config.yaml
arch: "transformer"
model: "multi-label audio tagger"
dataset: "single English command words and digits, spoken by a formant synthesiser in many voices"
train_examples: 78125
gain_aug_db: 6
time_shift_ms: 100
n_mels: 40
hop_length: 160
input: "log_mel"
spec_augment: true
win_length: 512
norm: "layernorm_no_bias"
norm_position: "pre"
activation: "swiglu"
mlp_ratio: 4
head_dim: 64
fused_qkv: true
bias: "none"
qk_norm: false
layer_scale_init: 0.1
parallel_block: false
inner_norm: false
moe: "expert_choice"
num_experts: 8
moe_every: 2
expert_mlp_ratio: 1
experts_per_token: 1
shared_expert: true
subsampling: 2
layers: 8
width: 128
positions: "learned"
pooling: "mean"
num_labels: 51
residual_init: "zero_last"
optimizer: "soap"
beta2: 0.99
lr: 0.0035
beta1: 0.95
shampoo_beta: 0.99
eps: 1e-08
precondition_frequency: 32
max_precond_dim: 512
one_sided: true
adamw_lr_other_params: 0.0021
grad_clip: 5.0
gradient_noise: 0.3
steps: 11100
batch_size: 256
epochs: 36.4
lr_schedule: "step"
warmup_steps: 550
weight_decay: 0.1
adamw_weight_decay_other_params: 0
Rows from block 5 of a small multi-label audio tagger, named by matrix and row number. Rows with one number within an expert belong to one neuron, the router's apart. Each number is 128 + 32 x the weight over its row's rms, rounded and kept within 0 to 255. All counts start at 0. Numbers have three digits each.
After each expert's rows are labels from the 100 clips, of 14848, where the router gives the expert most weight on average: "top examples" is what is common among them. Only what is clearly more common there than usual is listed. The data: single English command words and digits, spoken by a formant synthesiser in many voices.
# router: router (model.blocks.5.mlp.router.weight, 8x128, trained with AdamW), inputs 0-63
# gate: expert gate (model.blocks.5.mlp.gate, 8x128x128), inputs 0-63
# up: expert up (model.blocks.5.mlp.up, 8x128x128), inputs 0-63
# down: expert down (model.blocks.5.mlp.down, 8x128x128, transposed), outputs 0-63

# expert 1
router.1:155031147093156124136163146169112113113116124174107141060079121163084087161179157133159081101106137129096148109175169076095147149152143135071054123164137138100129088119127143142083093158166085
gate.12:108139172113095145175152104152213115137119113164069159120091166144088184089090054133132160156109144103133043121149169183087110101120113133094159107124105120061111157097153117102119131103110056
up.12:136126136162118133044078112075128127156133161077159120193124166159087128127125104158128158197061182120175124131151146127102151124123092088155110151125130190128168081101155139126190132101118106
down.12:170161087128137118108108163151153160150145088117142131115063188118064106133105086156095181107148158156116113122163121139080119147148174135165154097103132153128176074089150078064179114085155183
gate.13:112116169135086099130126127089137128125072106116159148156100137161114145095096184152129134107097211181094098072152122099121124119143144115163135142092167149074146112219103160123114199121093128
up.13:165108119177124148123075163132116096144118059111187166136112129166155077102152136161204156181157153087120107144116149114084093127146139068120175124116106126062139095147077133164175164106141136
down.13:144096106160130146146101137114102123143123151139112099068142177108146084106143135154111103147179144163127141122145123135087125099126147163176069082098101094117114173109070103097121097119138142
gate.14:173159126160126120160087154157104165105117164107110152112119136090136097161101117179150167170115194147077171105148105106090123152153128100130168098093164089137190112148097159152128143108172123
up.14:107181183098162122138193173119160155180124095114123111118145122112162095092110085179109190129137137142092136190114150104127140157148135101160101128109110135179088139170115127191182136061080119
down.14:089122122156151107165150087131123111140181114093154158048075115145112118130184135142060193190120157092109121183124189182146086105171093097115173097141092155079136176150106141145149133111123099
gate.15:105064163092128122110067133146121133184102139130084135110160127119162155095093152150124136136146120089116126176096174173157141158122112153110109153113066140149137143147093096168120125202078161
up.15:093127108135130079111146081153092177076128172122075065112116141161147168088150143128177146163130108150088160080153174151091135075132134092101123198153174109080123130096091161070149154127120064
down.15:100129168158111062106141089127074148054114119113187131145110193150139113129138102182154155111136104145125097156149185083162126163170135155148068116092136089194178123093155123142205175173149173
gate.16:111090182057169148147174154108173109102150130130101138166093078130163192108080152134125109120173141126073137105166113141136077102096113090126158155108096125091162147088104137121150183079099171
up.16:093156144183123137150135195133174057114130145104151128175088122153123146134112148085117114123226122091159108108158076064167131134077121128155133137128123144090131075131089107106126125074141134
down.16:126138136104131087168109090123120117103168189102088143141126110089101130156173167095085104156109105174081117066123146150160152124101103155103172129129123091106077124127084080091103167091120106
gate.17:135149108078120148190130058127142134183129042116134113085115082155071130132175114133186104089144078103113165128137164165095147165107109088104138175130149157127150126115123138131116130145162127
up.17:094096130119126051149105169154132107111118163108158116163113113108161122118122109134150130165106105145144096152148109120105153081142086066146133169126140058111084163091103124125064111124093080
down.17:095054125200101130142083130145153120134050099108129127118109142107154159121135170137174134125119086067127142078117125102069144163091130100114051170133184127119111156169159148112170166119139157
gate.18:159140125093173084181154157137090117124102028136128078122070102117181117155117096084072129175130125136179072070077105154134149088084077085139152112147097070088086160164096075134131113163109139
up.18:125145104107106175162147139134077172109179126087133204146142136164169101055135162128171121121141091150119101098042106114129086137111132122182234064114164143121150135152099093133130156143142158
down.18:145116139131127161102155146124087116102177094067154112166136135155130100091110111123149160110097091074160193192120127104102160099131114084084132169147107156118157125077143115151133102129104070
gate.19:171104112083164167174149122174155101122116176157101144139111122122105066134133146142118109154075091063156092108141191070130136128147149100080121131141186169197105051107151092135150118128104101
up.19:168032098141134156124121209165170129104151080102140140144141144139177165191108134142106110118122098054141173098149115114106171147120080130116109100087181142153144119171075169077172094142131111
down.19:150115102122148188117094096064172089137072148131120134064118092123133154136116133143158187087160118117092089145106110141170167155127090115138137096121133133113092127146171123109113162128172179
gate.20:136166167115091118149158100192194059129166095152134067190160118134141137137141131146074117145174085042163122149112132124049120124137147113130132123098093183105124136133145125118141200110169124
up.20:097156146154071171114126068118157076098093093155112154127141121069140125116155120117122097102130159154123012147118142097093122123126130137107131094134077125115118193186137087139137091202111128
down.20:170095184077136133101107112102141172115139097120106129135152190139079132119076095123101126118109142140100114179130134149142112072081178078117109128147154077086122142024147116098111095179163066
gate.21:071101102182151153134094124073121131114164165121137140163167123120153161096100144060205182165149110058158143099113118154117112158135146118116187149170161118123095129157139131120073135119120100
up.21:046133122103060153116118119140124116136056078188109076146128115072161178123144076095116073095160147116121130125116132083131148135033089072113106129144138169124097099110090101115109126064098090
down.21:133135092174075073169095114144145104105075101167100132108168111091121161163139131112123087119155111155051108091122141113117193099133105061112095122143147096125117122128126099099047137154139185
top examples: reverberation; /ʌ/; /p/; word: up

# expert 7
router.7:091180078174095158123101152119159123087087102198145161107118167135077107088133133136081133116069096143104185133124202196106089144088132102138128170100128150069097106095143123156116068161094169
gate.6:165183152123097119094116161192088069106152194077119071086161139157119081152158148110106166157151146122168126135131092131152162093122164100187165077162166096095137109088117153101172106133132163
up.6:138103145164078095151144083146128037174119160111081131121154147140091090095103047109161130158162151094124105092145135129103079130151120146137119130114139135154169114172172122112113058135151125
down.6:171127135187162094081162122102101086129118142119084109093137121109093144131161187092131151102124075142119155117101121130113127115103125161145168110142143123132159144142156112093107135170070161
gate.7:095131123149159137066119092123106188125109122149143159131117084201057107096145058153089149122131084129065132129079160141093140153115123093131132101139117071145152099076096182149136124108157108
up.7:153139139140124093100121160117102135085149133096147155092122112098165132149124168125127140128105147120107060148124171241162126173113027129115118099077162145068152106122172150129103098082110098
down.7:139109163164053125192129109142132151138125069126130094186136157168131147056095124154162128098154139104125079139175125125120217121134101098137140115055126169106138142156124102122064130148159110
gate.8:111121133151086209079147117127141102119185147096137199102179139062080083112118181100132085143162187171133105098071151091104108092125108146175139094131111138073181138117144065113120097149100143
up.8:111132157127090110092132157152125083132143085107122135092113100151135132172104131126140106165151114063130106118124153114106092149136094146172135145070112131165170137136096117109172120154087110
down.8:113157140177160140177093087127174093127105154138124095145111107156123117102154086127095204148118154096092123185082077150127127162195098112158088176130100094125124176140144035125147098183072149
gate.9:132186147128159124157064105182125125123096085169064156105137110149139131187130146151147123167138164072135124123121121106052191099094158183115140128154080118073116133182112144087148176102122134
up.9:140136071095182096153158093146124100110163094080128088162172104060138083149161164113170136113107134160117150109117107204158164095134069143102117193142124106088109037116120151105175074154160120
down.9:168119106125175125153172103110111122132121157171069147144116080137082117046101112085076083111148143133193099146138090065059143135099119112168123151118095111160135104144148140167144150130125103
gate.10:163059082136127148104105128049062077097100107149154084190128116149113190147079138106074178118161132211106129134066105108082110156146138055142237087140110097161140120104137072103134127152165124
up.10:134114146129124144116122160112166161183140094141053058169091148091083167138134157107121122116158098144142131164152133151146068079116121120124160123110095127156118118134126143187106195083058065
down.10:122135102126042148161118140089117135150083129192173112111158151127102162124097123139086094132104165142159117144165172180102163158079159140103070170142068104123123175119088118107087128158087145
gate.11:144131061093166109062126110075133120128148128159114129161113066092143105211121112088178127173116116108175106110149083127123084057131127129144170079174182101089132166184109094159152141146118141
up.11:033089133122160156119131077148116152179089222157194102059146126081072082146160145133135168225071097065175105104135129111114127112136113112093089096132108152169094159142161150154089166116113137
down.11:144126152125106151094100095118134136105122175080143142208165172110155118118152185137134134111102097151156163106185141119110076169169163155098108155137080133133115181090138110111119163132134143
gate.12:150116158193108139140132086085161136116140123085100119165107092093154143111174121124132176126141126120123112109158148181138115119121104164148087184126125052095102125111163191063151094121128132
up.12:039105098114095112147121162162146117160152090082088160149105126142119148136158180185150097129172149165104097102136154160126166147090051133156130188132131131116059116160111154138110082184154124
down.12:134120179121087092059099099086072169166097082142151138149107172094191155133161134158096148115120090098108139180111097090157127174112170120166128161184172089131188096122166115133106186078155118
gate.13:170087139111100123100116121134140139149104190158124156120103145119118108098100128226097176175103069093167088033112149111076121136124102110180113138105093168132147137127194120072146167099143090
up.13:104096147159125126131082107126143098091168189153126160084077055117124100123102184099188129181100149074131099095111104089085140070107078097126121129128115184093064181100164100169146183137097090
down.13:180090151185119116075064093140118145102163139078148095171152129146135060140150131093126109140123131130146120098072140121172116079105198111150100103142136107122141185100144099142144154141131097
gate.14:131100114100134127093108100079091159123166094138145115108101152103084109149111107079152122098104113136171131149092181157184151133147138061109109136119142111189117158118152073150191143152090097
up.14:225133143105117139088139137158134143098141090118144115064102136139091075143129142087098146103070130127155125163105129092094142124143090048121134078171099201127157196146094145067083102133138174
down.14:200165190177135141130102126116137134135086190091065136170087098132102081088186111131127131134112120119179129111126180134087055127114099156132088048159128192151088099111079106129124130178145137
gate.15:119151195142165136112105080133146169110142140159125072093109149175106153166163144148190144134161150121153139152211083135130093125129147132123116138106133094241176113122131088115201142150136118
up.15:134076155162099109222105109087146156127127183069103058126150104117177139109143122091173075167134140129171146157074151151110139103122140163169151164087120109145093101179101179111155127175159128
down.15:128093125133145112173125165116137103180118063095122109165153123130186157136071132109046087111158110163113145150134171132158070111097138129117130203129124173021095097161112146159123118152103182
top examples: /s/; /k/; /ɪ/; word: six

# expert 5
router.5:119089102135144168145137093146096145160134181132135122123155045139166126183160132086111173121153138043174102096175099080092089130149099090097110186094121153144180102108149102160101149127118125
gate.1:102136178186091163098141150115138102139079127164196141057092150077127173136092135144116187127155071140142192143119140143134119087087134120124160131113120136118140125183160154141069104093101116
up.1:111086112163184159093103121104120141104124099122116189132127113167031088195148120137038135149175159096143133161038116114060119142136127164103093143182141132118115110125137112103153179153177092
down.1:105142170135105099058120134158143137075127065173148137154148067147140156138143119120185143142120137091167171180163182178150108103115167176136111125175125151107068160201123191070124144073177104
gate.2:153130120124133061141152108134128178147089135082151168078070089128120128113100120102165114121129182172125067116158124098130154132132078152154127130109114132133157148114137145149165115140084171
up.2:218043119106113090113184132091123172150141132100100194123110139177134124165188114119109149109187168123161140193127111175112121086163128110128139155116209134063120123105168076149114146109103150
down.2:121093097173113159119159139105155127087194146107199145110136123117098143133141107091164117101106164076071169108118100133132152087119141129143098145096077125128186139143125135067106150122072182
gate.3:093157143088131091108131122106098120169118145130155188114146061096102124160156106100133122128142105084106149095135130154130189119174124095152116151135125100140129136231109099161099180148092133
up.3:104097099054139122113152145102127092081126123146124154126185156173154071064138093128175140177157102129197142142124147106105136153158031107137121116189203114089137125086109126097090151062130155
down.3:112171122156113133167109123161192131111135097081108102169139107065091143169162162109124093191098126178102097157158126109073152127148113145127140203174124142095145113146110125174144129118118174
gate.4:101155091114195097144121179103081127157088158131137089103051148077134059096091107152146147101161173113104124084135097121112086119137131063138100137078089099110119145125132112109174090129104105
up.4:093132129188159153111161176130125174106182139149087132093146180105116172113187148092118084163127157160202105133141104137157151151132070178121088115130123080182164112088093077110149067112198090
down.4:124095187141106138105193149101114132120083141083149165167070095152121088139165122137137130160120079129104143135093158136148093075162132134117179174129154173167113152132125048106108093117163132
gate.5:148168154114157086125176150141158192138109155167102119095168191159151077113127124146105155111197114101135073147113147116073189168131156131161106112168135142111127127132137152097164143071088116
up.5:146067061155096152099133098120144116121154107124191109123173109101126183099064154109107094120112180050090188084116131096126172144151084136179132075104099093107149158089122128110162115072097166
down.5:191124204088155098114109182141119167042099107125153162202155204104150105170177121089181140092136091186113097061179088073156132108147193136137133169105159165075108101106123092106092135135116123
gate.6:134140149107071067112110122141180123111135146110128120119101130113143120129084162112095098143166108114152077102124153132151117142111107127149157099135111125137093097103081165075086184178122150
up.6:181108132165126123136089155103180116119146213132160133133087212123152096113157128128116154095132099163123126091173106098109179073149148137112088100064148115109136128126125113095106111097124111
down.6:108131146086088147147085151143108124116114095152103148176048145171122164156169096124077182117155142129146099127122166106159139076088123103156132099112148130162083143085102128132144206142168126
gate.7:144071143160153171129117109146167131179156126093172109134160150108116094104135101094192043133089071118153157147125134160139128081114131191066169083139043135109125112116171155092201146109106109
up.7:117150076166159127168118159116102172133164108144071142138122155129155118105083103189109115140111184129119131152168159117159111060103140099127162125132068106110169130094120136186177145078170095
down.7:131127116147110117123183078094152099192103151125096143111170070133167144094120109164125155106089116198162135229144140126161115096099156154091148045090141105157191148133132138122155127085191146
gate.8:131119101165143125120099116088132129126085151111119169109130075151114108187128143068100120109111109150101133167162097156146117065150160121149120110149159172111103130145193198103126142183106087
up.8:123098134155082097198135114127112116150155111155130089113124133109162151143102105067160117155155087116109136152128149123102175199103080142111153107096114125108144165071114128164105133133105171
down.8:133207147138124176126186166103141096160130132122156184123156151077077166083099166153093175103119115140222174140168173141132172107133113108150120193098162131119106119091131086108099150148136159
gate.9:119114151133111089160142070123101112169103076118089185146101163098131149085125176095155140096186106132165111170120085117127133104121161130127158133104150133092155160096123139065079135082165083
up.9:141137152128152113148126157151188100117120204127078076176123166170187133129128124130169128163174130140111124176143154137091116118105113122156092180150132134174153090105119112198148149100144193
down.9:154189117129124153119129108125133137084087166158196156112084190172146106167116127162162140177117130098144115115116128123136153050117156135149127114143069145178130105105114087138178126154191109
gate.10:093193148146085113142130132115163128171128083146136227140105167074142135137136123130190107151114141112101184182071132190135094041133104165113129124159097141133127183102143093134086113137173196
up.10:062075035137124131153210141160132128172120176159122160191133134079134134134111118184114153106098155144063129089154064168142137097162118119133138171116146122123151079121085124114066167096122109
down.10:141134152154162158155143097065126112099119127118120147148162146149026122140089158142115147139088156167066088147136150093174127091085066139126171149214156102174121126149106158183120103123053147
top examples: /i/; /ɪ/; /ɹ/; /p/

# expert 4
router.4:115204150115138140146111081167176134136167120084084143189117117099117127116137113141118057133208117131086154141170117152179135094127143163124154144115133088077162117092098174123122150091142153
gate.7:133164119108106147084117122103179104189091096163161175118181164160098133112133115118111140160129115102086202190184056118102148098155143116095126187174108134091126133124148181173133102206104122
up.7:144133057134164102075085103099070146129100159140166056150145143153121124098130124084117162185157114184155101167133115090107125093106044141146161079165169070149098096145105113118104111107117154
down.7:175197096163127101107147127083089132104131142176049109152121167115125071079130137099132163110088137136137191113083151159114064098149111120168104090145085136078104095166132207093146133120193166
gate.8:160101129077168121141133089115149150110108140116175145092153135158139135145160091189178144162160122136158125055124101087117141121189087161151168125129129137151096062104154145102177100191095140
up.8:139147099169135109185117114168152120172194178119158105143079096129124197141211129131206133151127126177108113131114128150166207169127109135070146157116079101147120118106062086122102145109167103
down.8:101156121137117135141124130142142130190114115174183140186095105101087145128142136138112131097175129119065180213107123156099157169146130130050091100134177152135123153083118094074099155072131132
gate.9:096182133163147116182121177152126178140124112112159135139135129127116150175093152180093105139116126095128146202115117111145113139141167152122142161188079155123144131070166149091152110187107148
up.9:170081076152093124137104107127139147135113150127129171182149101153132119128123194136130126112084202144052147125145093174178074106139076129121170121115111147164109119193103114053076136136132081
down.9:108089113084127125138120131172147206123092163137111094135108138116102179170084116084137085107143146163091122105181112091132177123168078123079087170101141146087141135114111088167127147079167100
gate.10:120130139121182158150134159133114182145149172072096151164156131124074139125083095178107161100110130099123130147191135150111121138081149130131082149163139086152132149187163189105146173111157099
up.10:152138112182140143081137112159130062113126126044129125139128114144102188121168071073152162152161106129159115160109124158111143169076138102111173141129063046158098121144123079103163106124105169
down.10:106164108189181207163155147121079124107142133128161135142126135132066110183136133112155134112150143106136157149134054131104108129120087116181153172113125134172071109105119036196110128111143126
gate.11:047087107116066145090165165130182073157130066156112125087168134102148130144157095173117137131102077175088094116128117158191112145113126129106061113127103195110150138162143120159078161048183101
up.11:087143147132141112127132137144209094113106142112121130162076147066126093177127054149136095119118141116112188139162111209168154071095101130133140184150151148147180135158101105161085080125143148
down.11:163122127135099096163113101101156113143153134148145141111157179149126081151143079122126223135144169159162050107106093161126132126124131108109142136138109136095100092145097120111091129116123144
gate.12:114182088106134115157136125136104062108144130168157102141118131119069127124172125163171133135180141176128103112093118164099094133083177145136159129191167146170160102167102182155145126157110061
up.12:153126130104146175134108111070106071037136117136160109104147129148136169129139179158137105177109096119152102110135165167139155120129132106125138114135110158058136194104159125157172132149138111
down.12:119062136154104169148172167141104138097104093141101130139116107086090109145046076131120078087094067134114145128137050130171124119161213121183121120100090127085116154133135164139191173097173096
gate.13:132078202133095136139152098185120170125108096095093096103166115164153074083169079082139141146059071102191156144098109120085137131161097094145161168143097124125027096129139111168106170141120185
up.13:177081093153137131149087127159143160091052167129094153160177131109147130154125172157160116122093097086156128144156111158135135147175109085108092169123138178191108143151134108117075064123142147
down.13:106115153113156147165133105159096156124094077174152109071135121116196115127110150150134119103178111100173121106120099133110121123162117128092136148154109060146083137132119036085134145157165069
gate.14:131115153126087104114153130171214136076177168135156180148122142119180159185108125125103099122137174101086127145109123121111118089115127128165095146106138140160123144087106103169125166109056093
up.14:142082080119134154110136178154156155132098179073087099082110136136145109050125136168125107104189129127186081167098128134090209091123137160140169083192112115120145126157172145118115102164157091
down.14:061117119116146153051091165106156101118129109119084129064124112133142193099165099108167102173119163128157142172117123122113147109154119101150132052106104155106121118134158144071137150085089107
gate.15:173141130146141142117119086168167156179058134107125126161110102158147080111103152125140140139165141167107196109113117108136128118074064105145149118177120084061063134097089123161133132123184152
up.15:123121122122095092125127087090114124076169135152121103111120139153078147103180113151108168177153134062165101089178143107123176175144163141075152152152101173157186193142136154143110124099133048
down.15:138131079073105166180136070180151149087120153118178081148128184125126119158145092152134173127129132127114107110122127077123117149109098129144129098089105136089087148155066094080136087140161128
gate.16:125148121132127107132100148152165118108083120157143142155150106119127088101139103143090091185144104087079092132070076165167158151158079103116096063130202117122134098096139160152050165166066162
up.16:123131108122113093131187103101083103151130103124114090148148097186126139137096195118136125122099159102099131012141186120170131197150125141126086144132129125103059160119069116109141178088097107
down.16:157080111155116126120111107086121096135083067076127087091134133097138118148157072136083148163137082108105103154121128167152140170118073186144140105152141103098145186153199153132089146117137148
top examples: /j/; /ɛ/; /s/; word: yes

# expert 3
router.3:165121171116102090129120161207164131086119184099139132144081159051146163139191131139138118099093138135116094125119142138072109125118165135170117145158130120143068162099125168119128114126148065
gate.13:121181148114095122109124133120115146149075139094071113155095122153134066166101148097085093144106131118090168137117159136164113069171132136057129150135104155156090107096123088079129095114114117
up.13:110108111097140104077180116149103142114165113139134177168114102080146168080076114118170138147130132077103115090174138087107121123125110155068123149127123110152102129136120153143102170116169133
down.13:145154128129148114179119136174136083155130049134165135081170133126133079094178130168180128083121133134147111148118097081155164133087201083126170132116142129096153163200213093110092114143133110
gate.14:079078151075107102117122133107133143158140117177147124151126121108150154161133170123178137124165187129104157091137155085190129084141122164113145063112116119101142115172185166168193096074110166
up.14:127181140110106112121068085135092182136032177103146130104153163081115112144109143113213161106143109106142073140135101104105097105103137086087145172093079063122098106114136162098110142156086121
down.14:167125143121157180099144137101126147123100112123119116071126138154116098091077080129101112148131159082098139099118115177122148096125162073109089071162154117188135131107138082135071166168136114
gate.15:151085108118106125137100099092128099141136152173085155137072066112159211136135109070152071089127102097141144100134138176131078127085130101142116144167100186173191099110148094147086161104152104
up.15:132176093121171139095157071166109095122151158100132146112160173163145138136149090111169113077121186107119122110119047136185090134146099053138083156150115146128128167096126114110173153145046143
down.15:160114115081155131127134177090165122176118107126190179195078152077126087176156137095145123165124135081122101148108149182132141078135102089125130158128116100139114119121157169144131141068145142
gate.16:066127127142135145188144212055150156066107146172101138154101139139138160131107144114112112075115095160110118115124119142132171080162158094102129103116093148123099105171085147126159186036173130
up.16:197176124120142128106109134120121054137095107136131142111127128174129111192157141139097158170147112148158118123161106118203109100137096148168135121157185111094144136114144192107130108132213119
down.16:173129170105090163148133139120128105177128147157137168130134122152162103190067175107097122118149119098098164126082185144146140063105103105116120109136133068075123121139174084134094146146130141
gate.17:188155090122085120111132075131152127141102092134161127123160095066097094089132109080153137076132131093114126150116113088147182147111100167083148102168125192109138138068117141128112133123171141
up.17:151108152110136142145186137088108126141134130140115169062176132151132166190109121139069166098123116102138125134076164076167100077099082137178113089182188097164098086113141140113195148119147114
down.17:110083098120154149124126064095141136144109140154140144096155118161137174095090144108083073073154116132055097118084130138107149111100162164192131149158163176154128166142131119112146126118111139
gate.18:109109097106104138192120119165184072176164147143107162111183141130093121118113134053019078103140095103137139084123146145117094097168119131162142123106102164101169085148146099139092141081162135
up.18:153162175117220134147111133189091079138119147132155202161130146156065138161128078075129165166148075112157167158083118140141099135094091112143077167116108168155119214159095186086155129117134156
down.18:124120138140079071147129097105153140140100122159111196164110143164109092130087156112123151102106159196123133066049144148096098173088099131138143133113137098112090228131137098095138101172115135
gate.19:115054113135080156175107128125091115150088120087130107125129166165101206113184117124159142061123131123172158141140200157142097134081127115194132108148107071129174186142152105105156102147134150
up.19:126124148139154169165167121113179128126141136206122173178155133175152112158204073144121134118140158120108131096113077145153118102127115158130104083149079142111096151098098118042078070116121127
down.19:130140127122128171168126137101134182091083126166107138125117188118080161075153128081140160146141135142107127113187118098178109074163208117127139134151124164163136178092133140055049156104127085
gate.20:155151166166107130100146106061118128127177094141161167107134114124166141111121064158118147141153125069098131165154151100153122126084157147154171077141132152098143108135113134150156113095123179
up.20:103102107152113134114143124138136078142140148090214109101139160070113084133077110112162115135061139165130065128114130099170130155137050094118117123159041139145120179153171133139134152109103104
down.20:118107114130154102155179101143110123140140108184112094148157080176094125172158131157042157151153153079135205125128144150129086077103171109166134148156181136084135028098108170153137097147085162
gate.21:119148137162102161118097179125154110100152084074162162117166056099142153162129111131113165138154140091143160203203128117146103110123123154143167123119157074087191217086116151126132138117154150
up.21:160077117150105166175124109158183166153189123089175110119117164166155166107133160130097125141114119059118140136113128062138168137099070135105174089188072139110123103107118138170172124136128158
down.21:106102094111113125087102131097096126144088117132115114180146168156128115166155141135138185139114162168135107112154156095128061083178107087160139105079131101117135152167111151113197200095130142
gate.22:090146132150147116187145096111080179167119074179135187162131098096105118160121074131113117133108187150149110124129177106170130131145124091077115106092196151166148135123115124140164122096106149
up.22:176119097170131179150164163121106132155110173165119093127095137155134094115116103096146136150073129124109100155136114152078136073180143132187158069094079118105132124145122117183116077103102108
down.22:093164057047151108148160165182122116141110126077078097133107135105102103145119183117100165176123122120114102140060131145113110109198147148113097156162142123080194185090061103128131114133139147
top examples: /v/; /j/; /u/; /m/

# expert 0
router.0:110103137156146136179148136092110081133146053106152153160175131158112128141082091133087180136171166146132161111121118111164175139101071151080172124151140158128146164192095113118088117145079151
gate.12:150112119112089167085127128210122173159077139103095140096165130120158131184206151079096078171115170151079074140083052189132118118112171102140103095094113118146055121135164110164127111155142117
up.12:123113124176119173144119117119107141166044116147074182117081143131133113169159102194149072112165123117139143124106135097089106125125119118106164112085121085148106080148112164096161125083106105
down.12:115123104124146119096100099101094134159137137167133139200094125128088136111137119143136120079137167089126108119154144113053158108120166136053162114143078175078143127109123125138189173120077079
gate.13:177169145141109106115056138141173083179130156152159121118085174173116152096136104084160153087116101185160178106108133160111135140131195153096150090125053101095124131129117119095112179114134115
up.13:112131103212148111111088155116140159118200105122127183127105109144125146180161136120167203158114098132107141139097163136074158123165177147115147142073122166220127142122075104154134096103133147
down.13:113147114164082120152123129082129166112166095157139154118123101144160073156137191120131147137125116094119103112156160199125086157166115091103088075192122118147116141120101105178157165109115155
gate.14:056138157128086074124113114127120105105137096076135125154131120122145100103185135119188159160128097088128065125041115132135160108167148100155159109168139169170139211135105121152142132096161097
up.14:142154122164083104105107123187140138150148169147151147163117134186132148151175107076161088124143132108151119040158046122176115153207141135112222068157124092140161102146106139153099100135135141
down.14:107131100093120120146111167133163095191148154149100113153096124080155140076123039143120152096116073205098142153178175118101128125136121126146096063132140130133143169159107188152131123115086081
gate.15:105088123173115137176137110119098121097130163123113121198160126118148130184111163125129166136137127147106063153148088178138135111068086162139069143136081058148100150133142116145145096143195125
up.15:205114141197111150142145138163071144184136132104160101101222126126198110103089148170157092119188101185096117147119117146154125080060123152153126133149100135121120122122163136139129134135127097
down.15:188076083118085217089138133096101098189083090128128105177129108166111090081187125192110083173158117139125163124131192160119084097136158115159116117134139145083109112073140120169147132141104143
gate.16:083144133146167117103135182066110162103130074062106115121129151117117124150118124147122140123130151092159152086148198139203190125143125120083166146104145160156140190173108137103139137129082178
up.16:107134098166115161106179084090136116129114114168123152115129136149131120112105152097148156101027108098076093123024082146092166146096134143149131115111095148088148152105154147158067121124137107
down.16:130101143168112127088098164102117131094178100158120181108143132134111105120142146119123139145083105204140161105168090099132191148133037109147182132124098090164160167181192145135201103106111122
gate.17:147130153132131124079066152081108056150166107161125182090119192114165097139180110093144156125175135138108141116135163146109150116123116120113116145153137095125162076099147127100192112075115101
up.17:125101177117099114157132147101103114085179117153102095065139139097137148121140107140114147205145133100144153183174098141216114143146147135081157153101169120103152113100130145140129101139167118
down.17:131112090125116121114106127112056166161123113070107082119169123051099149096123109137138083135124157146077129126071170107123173152165125101078095162070187172109164140168170125123133150143103137
gate.18:157077146176171182113124136121127160142170083118154085099071126129112103136125141135145127076146136137056194061130150144121078144160147142125116142133157160176098098143170171140103107128163104
up.18:098118166108098174159116169106116127154130069142079120105136156136142172139096076178164156105118148165074093167086131165114120140146142190191085138062115131176120105128115098119117126178124129
down.18:130079151145123145070181104125179149123145144109144151120122096098176135108102079141126114124129061127088125241212150165076139135105210161161103129096124167128123146132169150178089157109144177
gate.19:082143126066120098172164137116061090114098190118163138070121133111134156137099090078112105083106102093157124169151144125123140079114108102133094124171165121080128130059185211107169126083203149
up.19:117158101168088135182119107131118133139086165153165095135163175083105177066126141198165117144090128102135114161144158124121134065139093122102172178113175126165133155088138178116126160172201096
down.19:178096086184105171152083133132169177106110159129108139131109114115188072085126111115152091181124136182173157118116133118136137108197169146069112133194130108086106140094099071194151124131163089
gate.20:124168157157146121177128162099135162078132155152195089137101111163101184149117112152118196112161125126141105127108125175173122112148146147124082165084123138112071049127118123156120051172097101
up.20:137107177083133183156125082182127101184065127152176070037127133123138170150175126142154109104181123123106086160167104077149120136121155173135112127136130140053145132134127096132088149099135120
down.20:175162076108107079099104156094157123142074169102103192121076127166108114125108158169092130150104157105117132105177139124143151141213101058105140172141091113134137105097120142140165155148120082
gate.21:101152171086132161136108091147127132110086114153141117153171115179134121118103145123122077134165146182113097207218128122131103164124093155108140122068149123095129167130143095110102168120116107
up.21:135065125143211140062072074111094077161106128114127167135120125125068106101080096132097149145099119091115085092177154080145151147151084110122136103164091156162086143212122108142155121131152114
down.21:119124127123214153069124203182110113138138144104139121095128139106135144122141146101096121184145098105120130097137100084143121141183162100138183104083118157120142118122112209118211207166169180
top examples: muffled (low-pass); white noise; pink noise